Rows from block 2 of the encoder of a small segmentation model, named by matrix and row number. Rows with one number belong to one neuron. Each number is 500 + 25 x the weight over its row's rms, rounded and kept within 0 to 999. All counts start at 0. Numbers have three digits each.
After each neuron's rows are labels from the 100 images, of 14848, where the neuron reaches its highest value: "lies over" is the class under the peak. Only what is clearly more common there than usual is listed. The data: small charts drawn from random numbers.
# fc1: MLP up (encoder.blocks.2.mlp.fc1.weight, 640x160), inputs 54-107
# fc2: MLP down (encoder.blocks.2.mlp.fc2.weight, 160x640, transposed), outputs 54-107

fc1.124:524495539491522501498458470479480543459529509485492412515504453503497487483521534483474538476490512474496467529478502520479462474533495496454533474479509502490475
fc2.124:478478561490502492554502460483528500530482473525536470480469501464535529472486481423517494530520496488491483510496502497522537513528502505531459515485501466498518
lies over: data marks

fc1.87:520453483481486472479510463527475500481490513492538488520491526501480481468509514513504468587481536531476446512484541503508490543493520495500509505505484467502533
fc2.87:512511491512497455488455519487558506498517532520481477484496512510480529509496528512552527490479477480515506509484501489524478490488518513458561476510468511513483
lies over: data marks

fc1.595:504493499472501509499485512528470530476513497515555503544508492534472478493525469438550462487472462509485516469510519591514483531475497479503540509525523564441470
fc2.595:499493479459545473488498534512497515469511509515478503497529495494458526499463529493487522540458493485523508500486520534517416423501467512478480565484534457497511
lies over: legend

fc1.599:498490511483526492497492505496511487495534558497493526497488499488531495539468522470484531486514518541504528470453482525496476542515488469465493499527536480494493
fc2.599:501489433501509520545501498532466550501523516510445495506516471517503508520501531509521497523491543425489487520476493498500485496515544481520527482506502485482483
lies over: data marks

fc1.398:490478522485544494492520503497513475513507451524491477493559540487497513492495546525506475463521501470511499517511483470469514463506531448492521489484482493465449
fc2.398:497478543488514487503529519510546523482493550509424502515487456502490498508438477507485474507464530497468486500508493542473480512482529457497544496492481520487507
lies over: data marks

fc1.64:549512524484463501467475499480503471461506511427498489486483527497457474523515551516468502526510477506507490448511493471507498489515497486494551511538434509496478
fc2.64:494526514486496497485460547549522517497461502486539472533523533467493498471514524512500465456504506475537493518500446513509494462552486495524472499500521548498530
lies over: data marks

fc1.637:541471519495473509520487471491452475446492538501487483482482527479488468479500526506514480457510454497529500448505508512523506537501465517473523484510456501501521
fc2.637:471518452494487526493524513459520487468504529459550438466470506485477473481477494521515495500521506491523473508483538506509516530442454487526459504509491506514481
lies over: data marks

fc1.330:492511502495475503509541509509478488480484504533524494500523525519516496518537527483511521476490451504526515468483484513474494520490503506596489523527545492486480
fc2.330:506509503500506483488497513521536489507527507529457519484485505473493491524456489491463461507485499490498483537545489513445479494520477474464526517501510507475473
lies over: data marks

fc1.517:517526483509522523465504539556485482511501510505498470480502494530496489487531458473511472488493481524450534498523525517510529463492469505490476506478498510472587
fc2.517:487502507518513519522491498472494487511471477489513494482483496500519548494475491501527477475509519503499468521490487516490498456499498496527501461490464468500490
lies over: data marks

fc1.45:492480464496435554518515518456489541469487466474487497486512531497491510500539512479510472523482493491490509505556479531506478502503482526493516502497536538505490
fc2.45:493500465515473459487509509493558503482464513479482498512469534512493536507517510525506503470497466526521479470502459473480526484505511493476467520515519467493479
lies over: data marks

fc1.333:485478499506478497520513447496484468487519438534492510479506513516495534491514489513498510494508479496532529495483457521481525477520523461516540536514547509489509
fc2.333:520486518501503497468492518490535493532529482496522489540478511514502488487543493505516469484485489494485512482523464500506543499524482520465461472480490527534483
lies over: data marks

fc1.386:568510514511532469469505487505510487531497476516452486513528497487487509505469473479481452495520491447488477495524511543518450534486501468491497500470520528467525
fc2.386:466526467499487527538510521468484513438520492506527506492486516493519463482516525525516514523523504542537527479489503505508515501512458494491474488515528531508514
lies over: data marks

fc1.79:504500503450520506484509513519515484475549477509525492469527489503484471505479525511485497501499494528476535527473465468512554458498478476542476501507496506511505
fc2.79:527555502480451477537494501442491501549472548472500507513509511483545523493483481498510466480506537467495474460519465499475512572501488521517493490530484525515489
lies over: legend

fc1.390:526485501460501483522512466435484525457516496484512520451480525495509501485475522462485488507497467515517484495520531488469506518500515516498509469508453550506485
fc2.390:493502531514451492500494510525535473469490509449506468488519441535482514494524508547529532488499515480513459524477472523515510522522475509482499471508541443506467
lies over: data marks

fc1.363:475491481506459474496473458562549477499530463546483465491531510508522512466544486451458510488488471513546501533497463518495541479497519484506479537526511507511535
fc2.363:513507497526542527512566506468477527508532453475583508474485478508485514503521515535505494511488491500474469491499502478499489532516472460473533501495485478515495
lies over: legend

fc1.536:511495539472486509482456508563537494472512515505593514504507491502488526505514526531486503493488500465481511506472476508444527481528508515521489509483493500497467
fc2.536:514500514477543480510491507475473454536487475494512514504489481507439510487520468481523541498523461470456543475462457512504499520513504513531499506455580530483512
lies over: data marks

fc1.208:507483491505458539528531503531507520512527477482487468490490508529475525521486529455508520541486487463546517489480521492538478499470501498526483541531493504530527
fc2.208:505505558475530496471499497482510532440513541504495512526493523494452516511472483519510472511451508557502510520547487500506498474552473461496525493501507500476478
lies over: data marks

fc1.18:512556496475515528493498563512501473497495525518536494524470509468514510494496501467501466526459531494505560529510464516512473472513496463517474468467473514475518
fc2.18:484532521473481526507471481520529511488524466506496508513508505514506491450514490518454489453493511560507464461520499499488498520505500520488519502497516542491497
lies over: legend

fc1.188:505499533470529489490492490532490576470506477462500492460478501470497475546550557464497484490464528527537488504516500505507515467537513488510502487524497496505521
fc2.188:466476517522486479502526537467512468500483530537514481505479485471497536515468469503525500513500485491506506494489504486507511493495471483457429487466480444483457
lies over: data marks

fc1.477:525507488429506502463503529503512511509451470498536480475485493515503485475530507496528494514471510515448510548539497505473512537474523501464491488462469513481523
fc2.477:485451482514498514457525507503482457533501492480496498542489478502519511519477534485522529493521542489501465517500463524523518491451463498499540497484449499536484
lies over: legend

fc1.105:528495508504503514524547522481528536476511481459505471491461486502529492545534497486570467573516488494505517494476468457487483479486478500519474487465474458495515
fc2.105:528485471540453492508480509513485478489527560509496498495483525548502515453474468503506525501512513519530547507490507494523467526512548451480520529528536519474506
lies over: data marks

fc1.46:466496503485489560449472522511483521500510520512466532498521537507476518500504522495505481498524483489506487515466526493494520492529472474445509476443495542531531
fc2.46:503481519505481482486516466503531459446553474464495494529474449529529506509509466554503490506535493537509526498536473504486506498518518546501518520473483481470469
lies over: data marks

fc1.348:522498531513469505475508423532457509490503471496567516512496534431512469498480524500454476532514502460508516479513482541518474508519478504467501483519517483515496
fc2.348:524501513501501460515465491443505492510472500518492481548507482455496518467519542509492521491501465537506511486527486515515505526564505495489514483494558507447503
lies over: data marks

fc1.103:500483562488509525523525503486494489476494513486520522519510532477534497502502476501520490522481474510498489525458527525502546497506485523510508530514500488517530
fc2.103:547536495524517516521491518490491509446502505444519499549514503513469480515508493516521509469521464454492513495515470521509505531495501484546507491505500468507468
lies over: data marks

fc1.395:507528488468499481520477510492472512517444498518454496508480481513485542516541488533468522523529460485483477545520502473491479461522488495475503527456492517531433
fc2.395:467563496479496493470536421513488482510491497440535528486523520501501474486514447488484490536547504559521475517501528505487503502432484500511511539504510493522472
lies over: data marks

fc1.632:467490480472508498468479472467490504456476499483529444497536560489448463533531529485515507484478504516494524486554496534519504516480534515472514495495502519510541
fc2.632:487480520476490483471483479517517504510477503477505507525481452541522526507465537493499511466495461486464493529505487536468499566483522517505485456508511527507529
lies over: legend

fc1.128:524478457475506509493469541489501495529487500495473526506526549521500492466528492470517505498489478451498510492515544471472471519520493478488523441537503478511486
fc2.128:484521516503496491500514481525479530501503509475514507488494499515480473519474533541499504507516490552491475500462476546489523488480512503522486553512474497508542
lies over: data marks

fc1.198:522466469531508496484493478464499472502473513513497479482480497513453505539476526518496513449503499512522501525488519483500489463550506450499541474524506526480505
fc2.198:508450486487507484461484533504480534502512462500486500475531518466485536531457515537546536496491487486485475535435528510487483493561493499499524525494499506484492
lies over: data marks

fc1.540:521563491519508481510466524483494485509479449476505549509516512487479494489528480525498540500510484487518507497478542479498491514492490511480502429524542520441467
fc2.540:491475530438487487481510506533492530512518505495474495487498499525503482521492561492494494508497497496508447519502492539485474485505458501534502555519473494535544
lies over: data marks

fc1.309:501461457496518505497543498534474496482474498517491476502569474462516457505526465471484481508522513529472511504516496498515524478469487496490494518464511488453541
fc2.309:528511470474505487494507445451485497532499516487512497508508500529495532516510515477489485492490449501556515494465459522509488454513535512521473543503521498532459
lies over: data marks

fc1.618:504508527518505507484499450495501518465516549472493520538459558494495554512461499493488456559471511490526490494504525500467497505500491504490468499553514493492455
fc2.618:504524486510485496533476570517483497492510524523487477486488486524490572506538489527475518476516474505480486541520461495504515506494473509526507493550490507459535
lies over: legend

fc1.253:515517515479496510498461559482501515523467538495501486485479484497495524506537514476502506493488546513489526467507531494553449519501462506522478499473531506521465
fc2.253:526456497491508527521518484517470522489510532536503465518494485492473551477481473463479513505498550496523482522483487477493509510483489485499443537480506506486530
lies over: data marks

fc1.169:467507472454501490445535516492490539451472500505508491525499503520526511475524479509499514473513493431491469486481522465484485494477539471471487515513518465515495
fc2.169:491520501495484503553484514504449488500521517462477504510530531502482461523476508495540500504488520556522544492490560513546499490526454502525496462474482553541492
lies over: data marks